From a checkpoint of a small CTC audio transcriber: mfcc input, trained on single English nouns, adjectives and verbs, spoken by a formant synthesiser in many voices.
Rows from block 5 of a small CTC audio transcriber, named by matrix and row number. Rows with one number belong to one neuron. Each number is 200 + 20 x the weight over its row's rms, rounded and kept within 0 to 999. All counts start at 0. After the name is the row's rms in percent of the matrix's.
After each neuron's rows are labels from the 100 clips, of 14976, where the neuron reaches its highest value: "loudest" is the band of the loudest frequency at the time of the peak. Only what is clearly more common there than usual is listed. The data: single English nouns, adjectives and verbs, spoken by a formant synthesiser in many voices. In brackets: how many of the 100.
# fc1: MLP up (model.blocks.5.mlp.fc1.weight, 768x256), inputs 0-85
# fc2: MLP down (model.blocks.5.mlp.fc2.weight, 256x768, transposed), outputs 0-85

fc1.764,091,201,192,194,188,174,208,169,186,192,204,204,225,243,181,210,199,207,215,218,170,197,202,194,192,171,189,212,238,221,196,193,265,224,202,162,191,161,164,235,188,170,179,212,196,218,209,205,180,137,193,209,222,178,164,192,225,194,191,199,227,193,182,249,173,206,225,202,203,197,198,196,202,173,218,182,195,202,163,213,184,223,174,175,191,191,203
fc2.764,081,214,211,210,216,223,193,205,187,191,170,173,175,176,207,206,188,188,203,168,198,201,185,206,193,223,212,146,173,188,240,210,186,197,182,219,195,231,218,224,211,206,201,192,202,210,199,209,198,256,222,219,183,202,225,189,217,189,201,207,182,138,200,196,182,195,183,198,208,219,186,184,206,182,197,222,187,182,214,191,199,206,229,155,200,147,208
loudest: 250 to 500 Hz (43); 500 to 1000 Hz (38)

fc1.134,094,207,167,210,199,167,220,190,163,216,215,195,205,214,186,210,199,219,238,236,205,188,198,204,209,216,215,191,205,186,183,188,215,203,240,174,211,193,182,174,208,198,175,234,180,213,186,222,201,175,188,193,207,226,213,227,192,213,192,210,203,208,213,212,215,185,220,198,177,166,202,198,195,227,179,179,221,209,136,190,201,245,185,180,191,216,239
fc2.134,093,209,195,170,163,178,231,174,222,216,195,207,192,244,200,206,185,219,183,210,177,218,207,163,165,182,231,226,208,205,212,207,225,201,229,230,235,217,183,195,199,234,230,191,202,222,164,169,204,187,197,172,190,215,234,195,214,190,204,204,184,189,168,209,195,230,199,204,200,208,198,201,187,223,176,195,203,198,184,171,246,219,216,201,178,178,189
loudest: 2000 to 4000 Hz (50)

fc1.684,098,217,169,190,199,176,195,189,152,199,188,190,214,172,202,186,165,172,211,207,183,211,210,217,216,247,193,183,233,187,206,212,203,198,203,194,199,174,192,238,189,139,196,221,189,217,204,207,201,178,168,190,220,194,182,229,210,194,216,229,195,209,214,189,193,209,217,216,197,176,212,180,204,223,229,147,186,166,200,190,164,188,170,189,170,169,215
fc2.684,092,205,203,205,197,201,165,188,195,194,190,225,185,198,202,207,199,212,183,206,223,222,164,206,224,190,196,208,223,193,163,192,207,214,214,189,193,199,178,209,185,216,176,213,197,195,180,172,190,185,220,184,185,174,200,227,197,191,211,225,213,236,205,197,215,197,193,165,192,176,197,217,212,195,174,178,193,189,204,168,196,217,200,199,173,224,178
loudest: 2000 to 4000 Hz (82)

fc1.157,106,218,141,181,210,217,214,210,166,189,194,204,198,183,218,198,200,211,194,202,188,212,221,211,184,252,210,196,207,180,217,217,216,200,177,198,167,199,187,188,197,160,216,225,166,212,208,241,177,192,215,208,220,189,194,193,196,247,162,182,204,200,184,194,200,191,212,185,214,197,182,220,199,224,220,180,208,193,200,195,150,221,204,201,188,211,207
fc2.157,111,208,205,195,226,224,195,177,180,215,211,162,193,172,208,205,205,208,182,205,231,206,213,178,245,150,224,175,190,176,225,214,195,183,185,212,200,136,182,213,198,189,253,225,204,208,216,213,187,217,177,168,213,213,216,209,209,226,194,226,199,230,193,204,195,212,193,213,197,226,191,220,205,179,211,165,196,203,182,154,220,215,173,209,196,219,174
loudest: 500 to 1000 Hz (37)

fc1.558,087,182,179,189,190,188,194,179,202,184,198,209,180,204,206,187,197,192,197,194,191,196,206,188,202,201,178,210,220,218,224,153,232,203,209,194,189,188,214,251,213,209,184,224,174,192,173,214,168,163,165,223,213,212,214,227,222,219,196,196,203,211,210,193,187,188,217,210,197,144,187,205,168,190,214,192,183,177,209,218,195,192,191,202,232,208,202
fc2.558,085,237,209,175,200,220,183,210,206,162,212,193,206,215,168,201,186,200,176,146,209,193,205,176,227,177,203,224,183,169,206,250,201,193,205,201,200,178,204,222,178,189,221,183,197,209,193,202,187,205,194,176,193,194,214,212,184,206,237,203,193,195,203,210,219,215,198,217,185,209,216,176,216,159,238,202,237,248,220,188,239,193,212,192,216,193,195
loudest: 4000 to 8000 Hz (48)

fc1.210,095,189,217,223,189,203,189,159,213,162,175,194,228,196,146,214,212,202,219,213,163,188,169,200,205,204,215,214,174,170,226,214,195,248,190,180,221,201,189,221,165,211,182,232,187,175,218,201,218,196,216,209,180,222,171,197,198,165,212,214,189,224,185,180,192,174,178,190,184,207,225,194,183,231,200,182,195,192,153,174,180,158,197,229,184,209,216
fc2.210,091,211,203,193,240,186,174,214,194,217,199,210,153,185,207,205,208,184,190,194,196,220,179,172,207,210,156,198,219,203,201,201,214,200,209,232,201,182,168,183,202,237,203,223,212,197,205,176,214,218,245,175,174,180,220,236,141,199,214,223,220,210,222,156,207,188,216,212,201,224,173,212,196,221,176,186,226,205,172,177,193,220,214,190,158,189,203
loudest: 1000 to 2000 Hz (46); 500 to 1000 Hz (39)

fc1.17,100,174,197,183,199,134,164,186,193,162,186,197,218,174,178,252,233,201,219,189,169,182,185,211,195,201,194,206,187,190,216,170,202,212,204,234,235,221,193,217,182,198,193,193,179,158,184,197,201,201,209,206,207,213,184,185,197,232,186,206,214,199,185,191,198,181,178,200,201,164,201,217,208,205,244,195,225,181,211,218,204,198,189,236,195,215,228
fc2.17,097,214,226,168,216,209,222,183,180,216,219,183,182,208,193,224,195,215,201,200,207,175,173,184,251,167,183,213,167,197,196,235,222,212,211,219,209,181,203,235,203,200,210,216,186,168,173,217,193,228,211,191,208,179,209,183,181,197,210,242,185,194,207,194,195,192,219,184,239,197,183,215,211,181,204,208,231,187,157,161,239,231,188,171,206,178,202
loudest: 500 to 1000 Hz (41); 1000 to 2000 Hz (36)

fc1.739,093,232,193,222,171,192,183,187,191,187,204,201,195,189,177,171,177,182,190,193,181,187,179,201,209,210,216,210,225,210,187,223,211,218,212,147,225,161,203,249,201,175,189,213,174,183,215,206,165,174,150,219,248,188,194,245,233,202,191,213,204,208,220,216,193,205,208,205,219,184,206,198,166,194,218,202,200,205,190,224,192,186,181,176,203,202,206
fc2.739,087,219,202,178,242,183,190,201,233,188,192,207,194,200,145,202,181,216,191,175,204,206,232,170,188,189,190,206,193,193,224,224,166,189,224,201,196,221,207,222,214,221,199,184,194,213,206,210,186,172,209,171,152,185,196,181,219,213,233,203,192,183,219,211,209,236,195,190,188,217,170,172,219,187,190,225,198,208,225,201,194,204,244,210,202,171,195
loudest: 4000 to 8000 Hz (47)

fc1.548,105,211,215,198,217,174,195,201,170,227,238,190,195,178,172,183,200,191,210,190,221,192,193,218,232,192,207,217,186,217,179,226,187,192,156,196,225,219,206,212,215,205,219,214,214,200,215,208,174,185,189,199,211,198,171,259,198,241,177,168,209,215,228,196,205,176,232,182,220,195,183,182,205,186,221,198,194,214,204,211,205,208,145,159,206,195,200
fc2.548,101,202,223,232,229,172,169,201,185,213,189,191,233,194,199,201,203,184,223,204,215,201,234,218,173,202,241,183,211,200,199,217,153,189,183,170,235,211,213,187,201,215,174,183,183,204,205,188,177,177,212,183,184,204,194,214,222,202,171,191,219,228,197,225,196,198,146,194,190,192,145,174,208,217,231,243,158,190,230,223,161,170,208,216,193,221,193
loudest: 250 to 500 Hz (48)

fc1.313,089,210,181,216,199,236,208,178,184,175,206,199,166,192,250,189,166,214,217,224,185,227,193,210,200,222,161,180,182,207,204,219,195,223,193,205,187,157,172,199,211,162,207,209,201,188,239,185,194,213,178,206,186,168,190,182,198,203,178,195,234,233,212,216,183,198,185,213,198,221,189,198,194,210,233,175,166,196,168,237,208,168,206,227,227,215,185
fc2.313,086,207,174,187,217,188,211,214,270,209,168,220,193,185,172,189,185,232,183,235,221,230,222,226,198,178,179,205,227,198,177,184,184,183,201,220,195,184,175,201,175,195,189,200,202,207,229,226,201,186,219,180,159,230,210,163,199,214,192,212,191,247,206,172,215,202,157,200,176,187,192,190,199,208,172,183,199,185,201,180,196,175,201,217,191,204,187
loudest: 4000 to 8000 Hz (54)

fc1.646,099,232,200,228,225,195,195,212,197,199,227,185,168,193,211,191,178,218,192,210,167,210,191,221,196,235,206,186,197,204,188,246,185,237,203,209,196,197,168,194,210,160,207,219,191,202,214,191,197,183,203,201,214,206,199,202,211,163,139,193,217,210,235,245,209,154,212,244,180,217,158,196,191,214,235,201,209,215,164,212,179,189,191,212,213,207,193
fc2.646,095,194,184,216,191,176,230,208,259,197,162,207,201,200,209,228,198,192,182,193,207,244,234,189,175,203,141,192,211,196,194,164,187,182,179,214,186,179,195,187,206,176,185,193,206,213,204,194,206,214,211,176,195,197,215,185,197,197,224,229,189,162,184,198,199,191,208,192,200,161,207,240,193,229,176,175,201,178,216,194,220,205,201,186,178,240,196
loudest: 4000 to 8000 Hz (81)

fc1.562,103,164,231,219,212,195,193,183,187,201,192,181,210,169,186,222,179,213,206,166,228,225,194,235,238,199,206,215,183,186,205,204,195,177,180,209,203,238,206,179,219,199,216,199,199,203,219,208,169,235,198,256,158,196,156,206,222,172,195,194,191,216,182,239,196,180,172,181,208,227,211,198,175,191,208,216,180,187,207,170,212,206,222,227,204,211,208
fc2.562,113,203,198,189,192,182,240,169,206,168,194,199,221,207,199,188,228,212,207,165,191,177,234,174,219,207,179,192,180,213,205,207,202,188,181,258,205,194,220,196,211,166,224,211,230,230,216,213,174,213,169,208,185,190,210,191,191,181,231,212,217,214,192,198,187,233,206,213,207,211,189,210,186,220,211,188,213,193,174,173,219,218,206,219,193,180,205
loudest: 250 to 500 Hz (49)

fc1.531,104,188,158,215,159,182,206,181,187,201,209,215,222,194,203,186,180,219,232,235,182,215,211,232,224,206,228,239,220,205,196,215,174,203,196,216,201,180,161,228,193,148,152,202,207,214,212,209,179,180,200,204,229,197,189,212,198,177,168,229,183,207,172,202,191,239,161,177,158,170,213,190,203,191,194,202,244,176,195,222,157,214,185,195,191,188,208
fc2.531,100,223,211,183,182,236,189,180,213,182,203,182,223,244,185,210,218,197,190,204,180,231,206,204,199,204,217,211,212,211,166,209,211,183,183,217,205,216,170,214,200,178,230,193,197,197,192,179,205,213,204,197,216,198,194,199,241,183,221,163,232,208,191,217,189,194,190,166,211,209,211,178,175,183,206,213,161,179,213,180,195,228,185,191,197,236,175
loudest: 250 to 500 Hz (68)

fc1.762,102,205,207,251,191,214,165,197,192,224,193,181,197,218,222,207,188,215,202,204,197,202,174,197,212,207,187,207,173,202,210,216,205,215,208,186,187,187,196,198,179,215,219,206,220,166,213,160,193,221,193,213,181,211,184,215,199,195,225,183,243,193,209,217,207,199,207,232,207,240,212,207,216,212,184,127,184,210,198,187,213,193,158,194,202,196,197
fc2.762,096,212,188,196,209,210,210,201,209,185,230,230,182,200,190,192,178,174,197,191,187,163,214,218,180,207,224,220,220,197,174,227,198,208,185,189,191,262,197,208,200,187,185,207,224,207,177,201,199,216,196,228,234,190,211,181,196,198,185,192,143,200,163,192,220,178,197,173,222,186,251,164,191,159,211,273,197,234,182,224,198,211,197,186,250,199,227
loudest: 500 to 1000 Hz (43)

fc1.399,105,183,187,214,173,181,202,194,177,181,199,217,210,207,223,194,212,206,206,196,216,183,199,198,190,223,205,185,178,194,221,220,200,195,202,152,212,193,193,208,182,226,204,211,198,219,223,224,208,206,214,191,192,188,179,177,182,210,202,220,201,218,211,187,192,215,201,197,209,227,184,181,211,199,172,190,233,189,140,195,191,195,194,213,209,182,215
fc2.399,104,221,210,193,240,191,178,175,188,247,198,215,175,196,208,215,189,194,226,220,204,211,204,198,170,210,193,194,241,185,196,188,167,193,218,232,210,220,192,173,185,159,189,223,185,172,196,193,211,205,225,179,200,171,200,191,172,216,176,197,205,213,188,208,179,200,226,197,186,188,192,242,208,201,208,235,199,165,168,215,200,188,199,151,195,190,193
loudest: 1000 to 2000 Hz (37)